A small sound classifier, trained from scratch: depths [14].
Rows from block 4 of a small sound classifier, named by matrix and row number. Each number is 500 + 25 x the weight over its row's rms, rounded and kept within 0 to 999. All counts start at 0. Numbers have three digits each.
After each channel's rows are labels from the 100 clips, of 14848, where the channel reaches its highest value: "strongest on" is what is common among them; "loudest band" is the band of the loudest frequency at the time of the peak. Only what is clearly more common there than usual is listed. The data: single notes of 20 synthesised instruments.
# conv: width-3 conv, dilation 3 (model.blocks.4.conv.weight, 256x256x3, each kernel summed), inputs 86-171

conv.207:492510472529500501457469488492500486460520498511454513484492511491482520491504517544466507498515472531498474446491491537513493487487453488513502507498505496513539482479487474533477460501484543544497521508473553494484522426506485521476485511554499546525550572
strongest on: D#; square lead; note: D#5
loudest band: 500 to 1000 Hz

conv.128:494528540501518506483498486472455544479491525544474536501448445508481529500498510519537508482501471451446488484484484459551492494495479482567479508461500537519499515487514541494481512505512513534464468498502510525490507565523488480474525511460514530514515509
strongest on: E; octave 4; note: E4
loudest band: 250 to 500 Hz

conv.165:488489504492502546486508478501518477517521545520538546518466478529492480493503521494515527488505430507469469516508487497500522506487489502518464485479490486489471477532444518531496508500497477508499543530476495482469461512512513491436483474476520503511517465
strongest on: C; octave 4; note: C4
loudest band: 250 to 500 Hz

conv.145:506508490490553497516436529495492540485489505505517482502505519483483489515487461482486486489471501526507480543503484544461497520559478534474516480512474495487529488520515489529484470514471457528450498495495482500496525500479479506506492490451514477514523431
strongest on: D#; octave 4; note: D#4
loudest band: 250 to 500 Hz

conv.225:482461530497522469464502527489476486516467485517531506448524512487444519514514512470509511540477521498470454505451493514511480499526445451519520510534490475506510515511490488451521507495476502508484457446475508495510505497501500509505504500479514538510496531
strongest on: E; octave 4; note: E4
loudest band: 250 to 500 Hz

conv.227:522496470484512517535482509533496463482490539482487480512472478492508495515519480501495469503533507443524519503480535410531471508508480562520479500494556488490495519489480453482496505493493509500515541496566501483484537483532474490516535451480529534488488445
strongest on: E; octave 6; note: E5; bell-like
loudest band: 1000 to 2000 Hz

conv.130:501512510522537471527504525488458519512464473499473485540477530501496505485486475514487469467531506522545496471482466490523437522512457507561538496470467512508498482516483480501502516497509480472529517499463518482493478507541483482496505481536452527506509485
strongest on: E; octave 5; note: E5
loudest band: 500 to 1000 Hz

conv.229:462486531490443515507486518499505489505536461522508471519523482471527511517498457542495536491472504491487522455465544495472504474534431477465527498456514477485504500511533461518534513486474495484492545491494478506486509491502489493523491548484486510483476490
strongest on: D; octave 5; note: D5
loudest band: 500 to 1000 Hz

conv.40:530516484504502506545504528497472478484448435524512534543522507534484481531457509436493501510450492497458477485477531525532443474560483529509499502460494478503471525508498501500501472524494509500491545499470462507513509536484429507486472520524509487474464502
strongest on: octave 4; C; note: C4
loudest band: 250 to 500 Hz

conv.206:483497499517503494461498513463516529526516468468514531490499492476458493516504454451509497528516539456495468493491480492531539452465492448522468495493476507511474519537552504459518468514514483509501513536531489538482518528531508489502503510461518592526534497
strongest on: A; octave 3; note: A3; note: A6
loudest band: 1000 to 2000 Hz

conv.154:503477518497513538478512482505482457485486532522492486507513471485481452491485457528480503499524469516467457486482496551470486518488491506479519491490465512489471497474493481472520488511475517484462472480438482470519435515457489489493498533501492502476528507
strongest on: A#; octave 6; note: A#6; pitch class: D
loudest band: 1000 to 2000 Hz

conv.250:496457521479497503482476470508492466467498521472491494501495517486523490508472544500510512531502460560475521482471471525495507521504507528522461527489508502473467527506514511529537467504513509504534470511517501525523511490509493496506467444504495471503506511
strongest on: G; note: G5; E; note: E6
loudest band: 1000 to 2000 Hz

conv.202:484524524540490459489484498482482476489438508488493470529472501485486503489503477523488460478476532459552481502531494489511477488536504537516478519457529508494498496526493499487508510522499489474502527471549510542483508481483504520529501462463495469506542459
strongest on: octave 4; B; note: B4; note: A#4
loudest band: 250 to 500 Hz

conv.62:512486501510482520503456512487448509502425467536528474485482484466478486494487481503473460489438488508520485513510506516484454520499514495519459513465563522517515515502517457522532446457546538514481471471508502490485518518503476490525524516530479470527481498
strongest on: A#; D#; note: D#5; note: A#6
loudest band: 1000 to 2000 Hz; 500 to 1000 Hz

conv.55:501496489531528503480473512516476489492504533495489460486506495496489500528516467496518482526537469567527528432467515529490466496520505512471474479479521493460499472475452458516514452481532483555511488505517541511488450501494447490512522499477521490470482527
strongest on: bell-like; C#
loudest band: 250 to 500 Hz; 500 to 1000 Hz

conv.96:493474509516507517518454544487553545430458521475519506495517515513558479476472524466475513515475485520447491451498478536509454501506515541481522515519516504535524513496550523503437543545477490480526484514480472461459527492500477503498527471465490487462469494
strongest on: C#; octave 6; note: C#6
loudest band: 1000 to 2000 Hz

conv.208:523501485477474510481516555492445511517470555476522494498486516485501504532497458496463511512465497495493495500479533487442474452531498546498475503480495506483492509483575469517526484563512500502473528550493501486477495526484478533505456473517497513508517507
strongest on: D#; octave 4; note: D#4
loudest band: 250 to 500 Hz

conv.103:524487501523456506533493526452524510510499518520483502535540486506516549492463531464478500475501471490506497471493503507500526531504483434470497540499491515526481476506496516518509527535522491492497484490483549486477489450501514463497523461485498476498549529
strongest on: B; note: B4; A; note: A5
loudest band: 250 to 500 Hz

conv.174:501510516495492478517490489518519503533494536513493460494483482478485517546506520480485480497514538478487535518490524537508514518482496471494494491519505518550540501505485499493442473555497498517495478499507491519476453452471465496502480510498527481494489513
strongest on: A#; octave 5; note: A#5
loudest band: 500 to 1000 Hz

conv.166:505521511511462477496462503511487482507522526497505512460473494436468533457467521536499489499501484539501522533497478499516488505492547480472497502492502507510478523491526472439519523520491500500465513533497482474450487487455536470539477491496502497527508481
strongest on: octave 6; G; note: G6; note: F#6
loudest band: 1000 to 2000 Hz

conv.244:521498489506488509484475452457483507500501489530519488474488495491482511471468501478472508527522470503460513479465496540476452518490477549473502466516494486489524482547521506514484497472483502464513502502543491554494540530514462479474520532496532505474470506
strongest on: B; note: B5
loudest band: 500 to 1000 Hz

conv.176:536493467514477495473474517470500524504493478486501481486487514487502526486507562539516542507497514479490473468472498484466505491448458543546557523529497500476491532505516501498536486482517467481504492451567525494449516496529527515507488525480480480535509469
strongest on: B; octave 5; note: B5; octave 7
loudest band: 500 to 1000 Hz; 2000 to 4000 Hz

conv.196:470560541464491495497521504503505478483476501544454498517561490486470524537480511540477487526525500539479519449488505495501499509527502536526520449504483500481527496541486509478530514509499498504497515481487511505519476518472511500500498504479489465522510503
strongest on: F#; note: F#4
loudest band: 250 to 500 Hz

conv.121:492502487483491502473474481501501486519509520558470499489494487500481525528511501488503530492458474528509528493506471537510445531469493521523527522508489513476441455522516504493490545509540519505545448523523488494488507476538492511468524504505498494510460472
strongest on: E; octave 4; note: E4
loudest band: 250 to 500 Hz

conv.152:479487496510449486449537476504519509500493524494501501497514465495469533479472473477461469472510504486521501488520518474470508499489490521455480526508479484502467525467451497480519482485535495504538455535573490475491521493503501496530483515513512479473506484
strongest on: octave 5; bell-like; note: A5; note: A#5
loudest band: 500 to 1000 Hz

conv.14:499501490507497465476525468498489511502484530550488489564508490479513531551491529479510504483475482464530472494528498505533514538530479500494441515512490509519519489535462532519448482494498503478512506527505514524492495490503534503476492482535517507490554489
strongest on: C; octave 4; note: C4
loudest band: 250 to 500 Hz

conv.133:470500500515474546524482475466501476516503535477514512467517487519465530465519506463499525439511519473461515479519463505501533495473480501468453520504462530566516478484499492467529513510471510483505486498504531516521509494467531475531463485505465539527530547
strongest on: E; note: E5; square lead
loudest band: 500 to 1000 Hz

conv.222:518531500547486489449510500498491494492503525551511498495455536519481471539517510473496519528504499534517503534482505497499499560521483495560508504529486507492546465487517482513509458424503489478492498517484514475522499499433500488524527518478455551538500520
strongest on: C; note: C4
loudest band: 250 to 500 Hz

conv.168:525499556544515516496505476478504527465495549500498561489518506483500522486530515504491488472524504519532463469521471489515471533450498551481477493517513479480493494444489529505470513490469543481494520515525525487502485549529446489514487475495529564509531494
strongest on: E; octave 5; note: E5
loudest band: 500 to 1000 Hz

conv.17:534514475479494492466505561496490517507507485496467463522466562514496518511533461432516469492510539473538507450517491488525487472474475525489465486505527471495523501473458504499528509486514512471496536479508489504522528519514499505532472471501527524497472515
strongest on: C#; octave 3; note: C#3
loudest band: 250 to 500 Hz

conv.135:479487517518512549545469455494447502465508486548516493512487470493506517492527479514487513533484480481488478525530493538469479544504456498484515493460490497526485486493504483483470508500524533502503497499513467508486499503498521517549511508487492474491479485
strongest on: octave 4; G; note: G4
loudest band: 250 to 500 Hz

conv.50:521516528512532543504467464494536506513538502531502458508450459473536523514539520533499455473463509482519532534453472514509516498498478515489458498507469488507495518533500508457484497519481482471499486481463488537501497467509551471472527487473529497485522494
strongest on: A; octave 6; note: A6; pitch class: F#
loudest band: 1000 to 2000 Hz

conv.159:490514514476466476483507477529494508489536450515571466505506509515488456498473571468515486531489500495517502482522510444514514473534510477524491504515447495508508502505499467483511461513477535496459538463523501510495520505486521493498489500494497544487519497
strongest on: octave 3; A; note: A3; note: D#4
loudest band: 250 to 500 Hz

conv.147:484529444550473469528462463491543496510531493496451458479473483496519498507496504488493505473481487511490477508499498499502509494531565536532437490571504526550484512476469527521451521487520488488548522530531476534477506490495525492456486512511515480459508519
strongest on: C; note: C5; G; note: G6
loudest band: 1000 to 2000 Hz; 500 to 1000 Hz

conv.74:487484522498504537546478503539525476489527511487515516460515526463467499484482536505518517516437511482532494494501487532493471481515511499449492485526498490530475509477524519463506536485505480467504476505503508483483497556522516480520512467494511533510513514
strongest on: octave 4; F; note: F4; D#
loudest band: 250 to 500 Hz

conv.30:477499545504529468489467500466498511506526515495462484468538508517528482522473484527479525491508483501488519513523470459473467507484494509495513484486515500481531468521472510493501511480528509476501503524463454500510495562479509531529493487449504539474508510
strongest on: D#; octave 5; note: D#5
loudest band: 500 to 1000 Hz

conv.139:500525451546497487486537482493545545489449478507507522484489473498522500469512519526497461455491467522490510555496456482496524495504494498481467456501504478516533523505491510475491532539517480536501499473512481493495471480502516475516532454541458513527461483
strongest on: F; note: D3; note: F5; organ-like
loudest band: 500 to 1000 Hz

conv.255:517492483498519501467507536527493485495500522459514479504530524505489518527504488524517489511502487444517500488461510516483527491497523483470489567508541485509464496480488444523497516551470508541511516514491472490511509509484496526494494494502482482475485483
strongest on: D; octave 6; note: D6; sine tone
loudest band: 1000 to 2000 Hz

conv.15:482491481492497485465489471480471532503454503459526472434498480493481485524506507490472544552491502494511497455475507451521522519506506432496496434471488491510489522548497493529520515485509497467495486494546505474502454562498543509512542491447501501506471472
strongest on: G#; octave 4; note: G#4
loudest band: 250 to 500 Hz

conv.93:482518512472507472518506490512488493497470494474469482471488556514479456510524525467498516518471527532469562528509495524522517483519482487540570473501478497506479516520487478466517503506499495509472473508522513482532490492489455488519466488534503543545491462
strongest on: F#; octave 5; note: F#5; note: D3
loudest band: 500 to 1000 Hz

conv.91:528522503488476490507481485549518522497522481495486536482459508512516487489486503497487503502538514514475469476492483500496485526513489486509466554516485507488481528528437456508513460464502509535514492479521512487486464510484524466508507534521501489503528524
strongest on: E; note: E4
loudest band: 500 to 1000 Hz; 1000 to 2000 Hz

conv.87:509441531505457499519469520513518517466456507521485493490440487489537443501518468504522499470501500491490492475509494500479486534473509501533509484527481482535485503494508518498493458477508549519475507525473534519492543517463470514480479543481460471482492549
strongest on: D#; octave 5; note: D#5
loudest band: 500 to 1000 Hz

conv.248:485509495491502461501495511523520514529498481451495495536501518510493526477475493491528533503503493518514485558530513502511499511514496538494510464502503481483501508537509528486504469467455510481505498540487481544527476506483507505513520528483495480478507507
strongest on: octave 4; F#; note: F#4
loudest band: 250 to 500 Hz

conv.144:485497506493445466558539476497493520464488478502489500500502525498507491512495490501465526484500461517487525542495460484521535511537488492494506479473487529501479508516507483502554473517517509494467475522495503508522521489518504496503523476509582486503555473
strongest on: C; pitch class: F#; note: F#5; octave 7
loudest band: 500 to 1000 Hz; 2000 to 4000 Hz

conv.205:487510467467596481525475504520499530502515518505515545462486454502548486481515526533506524504473475507510463492518498504441517477472487495518529498503479484523495454493458526545489560538510514500472495457519496469504504509499464513458502486477515448473523487
strongest on: C; note: C4; mains hum
loudest band: 250 to 500 Hz

conv.25:511502524521502507531476479527485483504496483499540499497500487542508498513498509480492496474475530549459475493523525526480527470450505487494498463510492532482535487487509519486503547494470521483564458504525473495500491541456496489516502497490552545520441493
strongest on: G; F#
loudest band: 250 to 500 Hz; 1000 to 2000 Hz

conv.94:525523485515517493519529529452497500494468470568528508530487536486494493517510524454474505490518532478488478492490527441493508475480485531478521490499492483507500482443487533518495478491485516526499496531496482496496493457512514478491495505506496453494524481
strongest on: D#; note: D#4; pitch class: B; note: B3
loudest band: 250 to 500 Hz

conv.237:497525467524499478446464529524504508451490482487485454489530437503531508550523539447507501494503507504513520532544499530477477496454525508477461521502489519495494483528497482526493487491482520493482521491501470484516514523450467488478540525520503511522515458
strongest on: octave 4; G#; note: G#3; note: C#4
loudest band: 250 to 500 Hz

conv.221:492496454489484510524509512506503538478518490524473446506504489532519466469478529492475494442494524527465543495517506486519495482490525523490520463503515489511486469532530468526521532530523525506492479483505466532498513458482499478477471507486539503491525510
strongest on: octave 5; D#; note: D#5
loudest band: 500 to 1000 Hz

conv.76:460486467512508521530515533511458488488503475490472503503516509508492509462473509519494512484505487500470471414468474504495513479454495511538533453488521546497495475507487499501499480519530517522484528506487512509517457466543527538498516548530507474501524496
strongest on: G; octave 4; note: G4
loudest band: 250 to 500 Hz

conv.141:540487525512507482475502495501506510471509512524491485450462554472589483469482480530530488463501454519469476460461521485510531466509515541469519539513483574544508494497473500471506493521508487535479485480468490479510507553479477491443485482509500522503510487
strongest on: A#; octave 5; note: A#5
loudest band: 500 to 1000 Hz

conv.172:512489496509495453503471503525484493526514522497475480496506486480488515485511537496484516499486495544485456482515510489474528489521557498497482539505530486460470464504458509542488488512461494502490532488510472560506542552538544466507481461476502519454501514
strongest on: G; note: G5; pitch class: D; octave 7
loudest band: 500 to 1000 Hz; 2000 to 4000 Hz

conv.161:474494533509475536507495512503491506489467483525508514528504457482540534514538511497507474523500474518557502510442494438479523516536493503479451484515492484517516494505512456508522502532464515521455506503503517515476499522489473502483495455504527463503455546
strongest on: octave 3; F; note: F3; pitch class: D#
loudest band: 500 to 1000 Hz

conv.72:482479501471496467485519496511451504541493490457506494471500523497518500547494496432474470521506486521500460522491486489512484527480506453532516484505500465540476520524461475503536471516503513480509517493432472505521461477458536460478535497505536487543524475
strongest on: G#; octave 5; note: G#5
loudest band: 500 to 1000 Hz

conv.194:527477454462480494481502537469478503510542519538517469467508508507473508527466505469490533519509494501473486512522469507504491497510535477447522511516462529488481529473480469518531507533503499479524501509490499482464535528497511466523474481475486522475468483
strongest on: F; note: F5; vibraphone-like
loudest band: 500 to 1000 Hz; 1000 to 2000 Hz

conv.179:446494504506462535489492509507486495505482513493546499479512475506495502478467488528509515510514542527549471551438442525514483509488494509517500490573477485501513519482457517492490463483487519501478516550497533473500508497471497511494506482445452482491495509
strongest on: G; note: G4; bell-like
loudest band: 250 to 500 Hz

conv.101:485456460503468500446477493494521505509534514529506527524524482498488491503467475497484506504461490492474499491479509473549527503478507489469510510508508457492522493477469478489532500497476516468542483537467546546486497485507522507513481497533473539551490514
strongest on: octave 4; D; note: D4
loudest band: 250 to 500 Hz

conv.162:515543465525512475514449504481483487491508472537546495466476502477450498510509522513454485515495537488545487495493504501517537516459445523479508527526534511495526507502500478498513517486527481554473530518490503491509527505546504455496446461504514538481457465
strongest on: bell-like; note: D#4; square lead
loudest band: 500 to 1000 Hz

conv.204:526520506491483571465466495530541483486508459494518535478495505485475502508509502487476435481501511419530471508525496492505528472491489479498513564463496495459493521506473479480497466483512483498517537533491496559490460455458546485497440501523473481496485543
strongest on: D#; bell-like
loudest band: 250 to 500 Hz

conv.20:482509545480494484485548520501505521477531499525459503520481541518511499548516552474481499480490470505541492522512501469512473520502486487489514499462523458470513480502474477472494500486489495539482518497536503486522489513490491467468508502531519505517461504
strongest on: C#; octave 6; note: C#6
loudest band: 1000 to 2000 Hz

conv.29:496531487518521471501524485451490498515472484464483484548534479520476533500510512518496502522449540402457505464475479480527524548493494488517488492484535500477504502499492496486495511483475458536495458502486507495503513519523457518463454480510515491501499508
strongest on: octave 4; E; note: E4; square lead
loudest band: 250 to 500 Hz

conv.27:493515505474474500495493468493467522479485476524468526499497518478466540470519495502524474470487460526498439484516482490532521472460517552516572475497511487491507483501495510520460505492519451462500462551490489449471532477489494516460492526514506516535499474
strongest on: B; octave 6; note: B6; note: D5
loudest band: 2000 to 4000 Hz

conv.230:449562545514526529557507501520463509481509477469556512492520492495501466445495487484526519478473531467463504492495463476514452469504474498533517518537505548494540472489478533529496517535479494538504497491529508498485524519530509487495522526480526516525527501
strongest on: D; octave 6; note: D6
loudest band: 1000 to 2000 Hz

conv.13:532480461538535515486478534475527534507514529491466463501496513473503548513519474569514517542513474472497515512492489497513494531500478474509499497517472496488480501497521470498539476569493518494489483435533539495518512513481516482470498494523515488458471472
strongest on: B; octave 5; note: B5; note: B4
loudest band: 250 to 500 Hz

conv.45:512495491441449526517511521514473522512528539490522504487525503494475534526531542468525531494552518502517490498549509487524497460460492511494516500496506505537499467486488500470521502477450484473536500491521504494511497501481485455511454506463524526511487513
strongest on: F; octave 6; note: F6
loudest band: 1000 to 2000 Hz

conv.57:462479437462508496468515515546518497522502555559510464477549552485516448471488527585502483520499516492510534486512484488508471538533476492509471503516498490497478486514495519555468470501486483542480514464521503505480480498542497467516516500522450504495496478
strongest on: octave 6; G#; note: G#6; note: A6
loudest band: 1000 to 2000 Hz

conv.24:501508510504533490531433519483473442477495506493490493467512486483505496509495462492477494505496555491481542492501498493538500499519493472461480470517505495477511495501482479479520507529520490503486473532528506511524469501515484488478494532543500493490475500
strongest on: C; octave 4; note: C4
loudest band: 250 to 500 Hz

conv.173:493492503535521457508533481483498488497494520498487471480503481500487503493516507523466497483494532492466526512483469498452519526481521520526457501503474526467489465484522482473481523473488486499468515503475509448470532487508464512506500480497504511485511525
strongest on: C; note: C5; F#
loudest band: 500 to 1000 Hz

conv.49:494515442480551492557460498484524520527494518510513503497532520516488518498511481461498508486527504483498495487497500527529484486544490443514497464525483500562504533489473469491501487534528542487530499476481480503496520483499516471477523508509482523461505484
strongest on: B; note: B4; D#; note: D#3
loudest band: 250 to 500 Hz

conv.180:501480527481454476471517443504468502489488511489486462545501494505494490486519507486482513510524492561489500445514455515491486467484477481489529526482519505513536489508504463529525443514540475532489523500547519527499482492461446507474517506495491477488528475
strongest on: C#; octave 4; note: C#4
loudest band: 250 to 500 Hz

conv.201:539528476487554519515491529528511470458479503517475510510489507525508460495546459517471480542526524486514491502469517509484480489510512508525476470514486504534490495506444501471460460513510513514501536534468547511511472483506516497474465519506541535473527491
strongest on: F#; octave 6; note: F#6
loudest band: 1000 to 2000 Hz

conv.157:478492479505527500511509476485512506532487526495520456525485523538489480477504482526490512504507477510460481492525541520500472449487509536491513495475470462476472532457534502483476532502508466491432505504531519492443480488519500536511509524512507487455480459
strongest on: octave 5; E; F; note: F5
loudest band: 500 to 1000 Hz

conv.60:465520471492489510495461534500487459490475480489496505503486512483499488486466500489517488476531503504447509498469506482504506483497503543475527504481494454490541537519531475487505497527514476516475546529519464489502478452489505490510513483496491497525527488
strongest on: octave 5; D#; bell-like
loudest band: 500 to 1000 Hz

conv.84:505519486504517490482499506548475490491537552454516506531467513529533539455516512512485475535468489498517471503481526499502483500503536489479548515486506481542496474493464521481481539481485517485564531512485544465519496479495489489531503512498495505509476478
strongest on: B; octave 4; note: B4
loudest band: 250 to 500 Hz